config.yaml
train_examples: 195000
norm_position: "pre"
activation: "quick_gelu"
num_labels: 47
momentum: 0.85
steps: 21300
final_lr_fraction: 0
Rows from block 5 of a small multi-label image tagger, named by matrix and row number. Rows with one number belong to one neuron. Each number is 128 + 32 x the weight over its row's rms, rounded and kept within 0 to 255. All counts start at 0. Numbers have three digits each. After the name is the row's rms in percent of the matrix's.
After each neuron's rows are labels from the 100 images, of 14976, where the neuron reaches its highest value: "lies over" is the class under the peak; "top examples" is what is common among them. Only what is clearly more common there than usual is listed. The data: rendered solids tumbling over patterned floors.
# fc1: MLP up (model.blocks.5.mlp.fc1.weight, 512x128), inputs 86-127
# fc2: MLP down (model.blocks.5.mlp.fc2.weight, 128x512, transposed), outputs 86-127

fc1.435 135:128145142074109174107187132066142126061125095142105149107118146135067089140083144095075138152120086114125168148113159114187096
fc2.435 139:134092160125133142114220162169087095170101127168192147072098146087150125146107113048089118145119147134064105158040162133112138
lies over: disc
top examples: disc; largest object: disc; dome

fc1.279 117:083122121157177157159136123157180078102170147162176105197111137180185145113112128118180109136189116061092084189070118128089097
fc2.279 122:159133112108108114111153142115092130148106097095155092151098114198141191175148157158116070100171108073076173154126120122210138
lies over: pyramid
top examples: pyramid; wedge

fc1.72 123:128119128196136130151169114192130131119141131112115095121107103102108051070095105053115105165154118075159148132176123136122169
fc2.72 109:071115159076184165148159187124147112117107132073173130091081175135130209129154150160124107080111127094125182129128066129143123
lies over: disc
top examples: disc

fc1.81 101:077194140084156130154064133118041123151150126117136076087173135158114108096142137152184193136123150117099141145195116152098118
fc2.81 099:141114139155168094054168174115098146176116137103134136148116136122081141136154085177150085117117122085139145033100154162151090
lies over: spring
top examples: spring

fc1.28 109:074078141133124108118129139135122120080153106099086163157109162203163115118044161136117128092180095100132130137110167123111100
fc2.28 101:136130141119127116103103134141066179080132157140097113135152077093078120127168100138120090144087123103174174133133127132160113
lies over: dodecahedron; cog
top examples: dodecahedron; cog; largest object: dodecahedron

fc1.438 100:108153117151105098126078127094106190077149123103135206125165159096141141094139100109122137153085076123091111079167173126159151
fc2.438 096:183130144071121132113132155136153122127227094181132104131123119150154130102117116097120104095141072135011198121066088148130174
lies over: torus
top examples: torus; disc

fc1.379 127:099098203125118139125085083098178117145088134174171154135042119109123160131155064119132096235145121137124225097124131136050073
fc2.379 106:078121120104128181144139129165139112166129136140153145100157154080038088152144130130166122049060132180147106157124149119132151
lies over: cylinder
top examples: cylinder

fc1.40 090:123123110103134144152149129072113103144124127139122127168123087130158124155141099051185141126167124097110113107162153129128121
fc2.40 092:163122084103105105150109131157140175174118112129121138087136196075089122159071157096091113143139118161151112168147135167113125
lies over: bumpy ball
top examples: bumpy ball; largest object: bumpy ball; spring

fc1.244 116:129104161105128193145199144131148133073076144089167168136105116131063077091122133075045171092155130181128144132170141155125100
fc2.244 119:174129072118136123061120143128109089116153141074110129135098116115174145161101108144147063154149131072181116158122156144083125
lies over: disc
top examples: disc; largest object: disc

fc1.133 126:172165142050118129118137134122128151092121148105130067109197148121112163102109146037152115121079158099146180116133113120142143
fc2.133 139:124127176161130122120095138155178163157116101134193142147099072140140084122140178159120130143150132172132138112087100124072155
lies over: chain link
top examples: chain link; largest object: chain link

fc1.254 143:126162121105184153151097132157160095098173172011095098116194156105163107107176138137194193064150155126138098144158155133096202
fc2.254 115:174080119100171142116160124137119117161139145161191109158140127140091122155174139122157118144108186165120115161165120142064093
lies over: cylinder; tube
top examples: cylinder; largest object: cylinder; tube

fc1.269 100:162155119152149091121105067114106112110103143164133064155110096139182174142102192098153134062191132141151114152160117142225161
fc2.269 093:157054168079097133087113115096189157121081100111133075172107122097134117195141137138088133138060122112136105094150141081082145
lies over: dodecahedron
top examples: dodecahedron; largest object: dodecahedron

fc1.295 126:123131190075145170147125110086125118126090130120127125105046151136155121140117143125150084125130146092131133093129153107093111
fc2.295 132:129116147138170171147136104095123157112100077116146149110106129139190158105105125099162120187101117113103081184108154174089071
lies over: cube frame
top examples: cube frame

fc1.211 093:112143092151156113131124091072144165186160124172078100112123037164116090104146113155166078095139095163072129136070110131169170
fc2.211 095:131142114125068126112144110160111098027121156055110165098146182131077112138125149111108135124103110129144056075170085108118130
lies over: bowl
top examples: bowl

fc1.231 116:150142137075050175140068136139150161045166148060101134145149160159086112092109179123121117126129185126131088143160151117113106
fc2.231 122:115122136082107088122144134190165123173120155137137094145096119170146170138147142108109102093116115115100163119115089099103158
lies over: chain link; torus
top examples: chain link; torus; largest object: torus; largest object: chain link

fc1.391 132:157162142103073181129159129081151159149144118129149099143206111063054119119137107146104143109132140128151179095150108088127116
fc2.391 140:082087180100077100117141132144131120106137133146106119153180123150163127136133148106041131129148139138059100137116158106164102
lies over: twisted bar
top examples: twisted bar; largest object: twisted bar

fc1.224 109:103086096143132202173145154156187110132178100073143157122144160099052144098187139116103098135118099197156131136114187088112119
fc2.224 123:134157116131099141104125092124114144115117143138106090103124121111092101153117168120141145106110092144112082159145140153131117
lies over: capsule
top examples: capsule

fc1.91 076:135155131160129100122160117098129123121146106157095054099094151128118097077106086093169094147139147155167135121072148122209110
fc2.91 075:151162096108148131138138112155104100089089131091137093145091153137146091158138152113158153165168093158153121070157139052087093
lies over: bowl
top examples: bowl

fc1.247 069:144116157064136160142147162125116174133111115160174134130113117125135145090153183109163080109109131065171125176168124150165139
fc2.247 065:133151073216094119137154127089107094103168129138136144109177193161097084130098120085169135116117060126135123088130175124074125
lies over: spring
top examples: black object; its colour: black; spring; largest object: spring

fc1.94 108:106084114125095117109109111143078155119139167098082141118118158122083092149166196167047151121171091119102146099132136083135102
fc2.94 103:147170087103160091131101122123136114166103108189081167122146073138119079173143067122127125074126108083155126133042075140130133
lies over: cog
top examples: cog

fc1.80 139:181131150046051173119162121104116166076145150083102142145112140114080144146106137123132120147073153164148154098165146131068137
fc2.80 154:136109140174095105125114121133113110175140184105124154160152111183104184112140112118125114140135131158136135108091065132162152
lies over: chain link
top examples: chain link

fc1.416 094:097148100118104105146085117046087152114145132102126150140115123126106112093114138137065165144147113128094094124196163097123186
fc2.416 103:135079157143109092111127143157120149155144143132117198143145161174103160092150129159091161145134035141118179132120122158125176
lies over: bumpy ball
top examples: bumpy ball; largest object: bumpy ball

fc1.2 096:130167164110131139144076154084135122098127109072116132145169066154136135098182132127135149178176157128090140110162104055130125
fc2.2 091:161097142102108162074158162142137113189198131156134119131126147091170106187133105109110098102030159120129148116078108115170072
lies over: star block
top examples: star block; largest object: star block

fc1.193 107:117143190183085142102148175197132155111136137157192095143092141078116195152120088111155129137112134120106163130136187142118110
fc2.193 102:110157151061090162158156120162119179112122173174098216080165207076082111093139142099076133121095118169159053131116151129169181
lies over: twisted bar
top examples: twisted bar

fc1.420 106:120131143090087124143119078129108163151114115084119136133170047111121068156088158130119082063144157231110101099125084159117135
fc2.420 106:122158071119127116141129168091111101104085098148197151102133110173083184140114134076126146157150155117138147131093142199130088
lies over: egg
top examples: matte; egg; sphere

fc1.311 122:132079108093108102160111110135164105141158096099179184084102131131087122090096127090100099161138104157128092157128170116104166
fc2.311 117:159088111162126048148160144116095127148113155155158187127062095143164099162161087106155122101170096127087118148055108121125084
lies over: sphere
top examples: count: four; sphere

fc1.457 109:108131083209199092120091151167107143162167122136156066136100126169151136115134106142141140089173091092086113140103149193103135
fc2.457 124:142117151086062137130113100169100128150159192102114152122137127114133101143110109076105151150135065142165090122114108118132152
lies over: octahedron; hexagonal prism
top examples: octahedron; hexagonal prism

fc1.483 140:120175140156136154133126065148172096144132141120169077142165134150146143117126138091155171140190133118045133173123123111084123
fc2.483 129:122100123114154099134102147135147128163107114096087103140087135137125159156075139143096164108108094124086149112177164190115146
lies over: jack
top examples: jack; largest object: jack

fc1.314 091:081109110090161172145135164166120126081075139144150169087082142137119124147116112116130094170119091122159138131122151142106153
fc2.314 096:150125149155122077056165090131131130112071135133079115130079149126127123135132164166149093117119111096101085112106146166124177
lies over: disc
top examples: disc

fc1.55 108:140152122122168049116193112105068132189117139134084079110092114140102180106179100094108119111130134122137168116080085192130161
fc2.55 101:147100157122124134112084121148104160079106106080136143108153138084118153138122203174101157121134157177147097109095076113167133
lies over: star block
top examples: jack; star block; largest object: jack

fc1.361 122:138127155127186102099156121153143143104137133153120111086144105141171139126137157129074141133197115104123173150073194166123111
fc2.361 116:112095094071088151134072140171078116130150120104093076167107151146087153134131163133130168097113108123132159147158071106146099
lies over: dodecahedron
top examples: dodecahedron; largest object: dodecahedron

fc1.65 115:119172108128181153104124146126157040166143085125092123114211145124097174160161081123101128094202105118096074161075150154136121
fc2.65 107:142108187138128135135100062187133176118098139097180117168102097123160164162081199143178123166143105207079154125134109150091159
lies over: cone
top examples: cone; tube

fc1.271 160:102130011138143105137106182048092117094145106076126098124174147157134077155105193121115134054096128122126072148121156150119155
fc2.271 127:175141149083103185120095113145129132105106159127128155099161108095022117094158138133134178169064152161150128140145127129114107
lies over: egg
top examples: egg; cylinder

fc1.225 115:146128130075132156143167139099128144105124115165121140086117112074020077137118166115149096109049123095178175121173111136169122
fc2.225 114:129130135137119087131095119159081141101102084068097086183094151173184194106169116164134095152172090099126111086112119104097120
lies over: capsule
top examples: capsule; torus

fc1.162 132:104085105158160171118071135144119139106149145132098126156122164148149122098139109127167139117109158218093136139149147098084120
fc2.162 132:141109123187123098106110147126121126162092092119152070162060110167098149121119136123174077098173081066084122124130108121050132
lies over: cylinder
top examples: metallic; cylinder; egg

fc1.109 114:146143113102063153100103121141068176178154113087029099101168103139067123122161169087140116141054164152158147125132151165172148
fc2.109 116:096135149093153113184148126128126149115159110107144072139146119145142133108125132122097110174178095120110148151099109109161133
lies over: torus
top examples: torus; capsule

fc1.273 081:168121134142076177130120111130163145152120118042074152117152137105093169149127132127061109147131150162112103126120129078092085
fc2.273 080:149147097105146132134152126074095122149136135122098052155227064135107124135148149092137162129101150111097144167130117161110153
lies over: capsule
top examples: capsule; cylinder

fc1.257 101:097070114137150128198125061109182135087138092128156140152100145145116173103126162086109174114155130154109147123071152087068092
fc2.257 092:185123127126106124071137164152149103168112173109112125136146175126111101107133157070143105121161149200124131153075143169078161
lies over: dodecahedron
top examples: metallic; dodecahedron; largest object: dodecahedron; cube

fc1.356 094:111098095143138126085160127109104111158103144194144048153126182064139124125113162115080143130138134147137129109097097103169091
fc2.356 105:124087153103152127100113111088107152244113152154159115086162113122131116136133147125138118217078125154141098164152164152126142
lies over: bowl
top examples: bowl; largest object: bowl

fc1.183 127:186199140096104177097131153086135182105133089159165120118146157114094128134161069124104106131146135129151161113123124123093111
fc2.183 108:123071184062078151094203101138119103152137128152105072157139113099121147118079133158101115139098115074114101154094202099092093
lies over: twisted bar
top examples: count: four; twisted bar

fc1.328 133:133124165184085105112156114093155118145157149174073192173129142080133155108121141150151160111144168170048181131123127054068105
fc2.328 131:147125106120140125135082135079081095111120139140145120131037102169096153112150089087151115093147060123114103096081145145112105
lies over: sphere
top examples: metallic; sphere; egg

fc1.442 175:107071138055192131125091106087141129122134107111152116117084153062113113130116120149201113124121139110153143122146132103113181
fc2.442 182:137065195123139115124171124124122138117152135110178099128086117138147102158115128100202125164062111075077150115057123148069126
lies over: spring
top examples: spring; cube frame; largest object: spring

fc1.96 103:106112114076103131153106113107166146186137101131092138117106109071122117130110149122110105162189150094139122136117135098182203
fc2.96 097:176114115112166113119072145130132118134095129058098150095115150083107101174091128115162117162115132087102144132078072144168085
lies over: cog
top examples: cog; largest object: cog

fc1.270 128:130083124138103151127112088108128161104159116089096121132137147097134135139015163163161099141146125142091135143130162144143105
fc2.270 132:113085086175147109134089158161100132109129158129162195130169107116103128118095132165170144111167110179096182132163134104155144
lies over: torus
top examples: torus; largest object: torus

fc1.502 086:139119133038086156167133127152109157124170099110130149139166106178120146186138134112098140162121161188169087132112122177121070
fc2.502 088:175144144136136118090148120096121152068158100132101064134128178125099140139100123114139140163085135054110142115191158157129079
lies over: capsule
top examples: capsule

fc1.3 101:102098118138135171121081116145163125159175098089073094125113103133075127176171113142082153109101133185144096120176165107028119
fc2.3 090:130131156163172131151120144217089145156148093073117109091159147144076143148159150121149116129159121198085096170109114165068202
lies over: cylinder; tube
top examples: cylinder; light from behind the camera; tube; largest object: cylinder

fc1.256 109:155131139095143113142133107097167126186130153081190081120151104108152063141133134141172139124147157115145111110117126101105199
fc2.256 107:116115155163105161113133106102111081105109128174114165081069180118142191155112125181091135070127175144122124123098157123141118
lies over: sphere
top examples: sphere; largest object: sphere

fc1.437 109:143141159138114115151154125110128125082118107126151141131042105188154162119093134060192147132121124060115119105108114109153138
fc2.437 109:107078110149114165136121138140134112199115089156111077099201100109119117129135139115113163094136099169116167138178146192129118
lies over: cube frame
top examples: cube frame; largest object: cube frame; spring

fc1.267 126:161156123145125108121144069112126140131108105081118118111185123103116117123091172120100121169165124131143159134054165175141126
fc2.267 108:162101131156154160138148125178105105123133119082141107160061103166095153136158116179117034127108126120102188113202103125035130
lies over: cylinder
top examples: cylinder

fc1.21 075:141131128151111159140153079120141120142110071153079112124084141146138084126147077072105146175133163158092131168153120125115132
fc2.21 075:160106137112125145175117150153125157110178123139144106171152178130150082143097169126064067128149155069080112140128130191125101
lies over: bowl
top examples: orange object; bowl

fc1.90 114:132148133060125104151137159160144152157147168150137152116117126087120172136168142100073144106153045044145113152151109091146174
fc2.90 118:136069072104161053155173113146094120163128133126169141117145130123028124157114156130084124152078162146041133126133198082134081
lies over: spring
top examples: spring; largest object: spring

fc1.397 081:138135082147096077104175126126141136153172113130193098142208136145142123103090083069127141148143128136129120119052146103177121
fc2.397 081:075106098138133178132150153174107087158086210166099154155106163130091155121138157111167130121169176084047106114152083169120138
lies over: jack
top examples: jack; largest object: jack

fc1.299 146:107130112146139140136127088158113083085120120117151137111116111139134133118092115165049140125141129163138120096104176155141121
fc2.299 140:117154149187169108157163174165112109092095080095145105124096163111086133142104135113120117158174130138103162120121175153029123
lies over: hexagonal prism
top examples: hexagonal prism; dodecahedron; cube

fc1.446 095:166144116129139097096133101110104135125165153103154091145177127131102129116154144121149066135090105132092108163118151065128068
fc2.446 084:106115120156139146149088152137125138099138126147054181103106128108113131138127066184125136082166070117186125117146203093138055
lies over: spring
top examples: spring; largest object: spring; striped object

fc1.410 104:108127049117143171094143168072113097140115148175164079163179096165133186163109067157156063051150125119088135173113135172156131
fc2.410 092:167106135121150170117141142163186164091106093094237158110117133120126153191102128127158153135080142111124150122124144136182182
lies over: cone
top examples: cone; pyramid

fc1.447 114:100125132147174120148098112163092122107102129128123095154088114148161129148112106103169104144110105100105123139165100129000187
fc2.447 118:159136176122077090146123130177169168139172094132100145100139144111138114098130152115115112161166059120178117127082122128193086
lies over: sphere
top examples: sphere; largest object: sphere

fc1.476 098:135167057085110102087120110086085132126105138122073117123150111145085142152202118079174125184095136150133154161091183159093125
fc2.476 098:109117187147113147135118094178148117135102084117124120114138166128192101135080144101086138101136104063097184110143127131133104
lies over: capsule
top examples: capsule

fc1.111 150:108131129129102130093126145110094130120112166131122131157112112078175121129191150133133093130161129170072109132120138088131127
fc2.111 145:116169134092118110144164120065155092157108134162118159131121121130088130112138119116200144103146159147118102126098097140151175
lies over: sphere; egg
top examples: black object; sphere; bowl; egg

fc1.64 122:145148116128162157168073127172158055120141175049062137134138176153204159125191159182169125063149122102098118135117162143140206
fc2.64 115:166109126161207164116140132202124126127132108083155143141146136143083123166168111162146119148088137149153157137141095158089105
lies over: tube; cylinder
top examples: tube; cylinder; largest object: tube

fc1.364 116:156127093101130171100093160049128198179150091135138119106146148135136102098177096133067088152151119155116122201108159142090134
fc2.364 111:087162084153136098134119104152156061110081147092165124156151114134055142173091163165192124085119093142113127104191062112111128
lies over: cylinder
top examples: cylinder

fc1.377 087:136153076099179128147175126096126106127091112157114212097185145122171093111160126131102137158230141142102136095106146145104121
fc2.377 084:128156181128125122109134166106089145102177140147173211148149134152169127115118120052143170093090105150131118143168118127186129
lies over: pyramid
top examples: pyramid; cone

fc1.19 097:078115072096146168130117084076106117120096070143140157130152150092097074145116129088109130127175089088151114128081126119101177
fc2.19 096:103137144134159126092122146086155136119101108135163184113104131163191141120199140091162126111134163090113236144119090142183136
lies over: star block
top examples: star block; largest object: star block

fc1.387 136:133145113123118154109151109140136133083113149124109121109148172144123161128131132074100109166173120158103179190102155144148042
fc2.387 115:113091154224159095142085147164164120205113147117163100133165096144098146182128125168103130080189175147163121156152137151055123
lies over: tube
top examples: tube; bowl; largest object: tube; largest object: bowl

fc1.406 099:123162119125185146161137139152090125129101084143158183151118169150211171176114138087173125123176143103129171131170065144081096
fc2.406 100:087127084130155149153115099145131153137107135140049074128207160147089035100117163159111114090141095141166128148093119166173125
lies over: cube frame; spring
top examples: cube frame; spring; largest object: cube frame

fc1.287 169:188201108135111076139102163095154143113146137091140083136165148088135148106120096096080147130168182101119113137121137131120162
fc2.287 178:117085123129109032108177142143137147115124126089088125119125117086102130145115168104136130128138106088101103121111130161090069
lies over: jack
top examples: jack; largest object: jack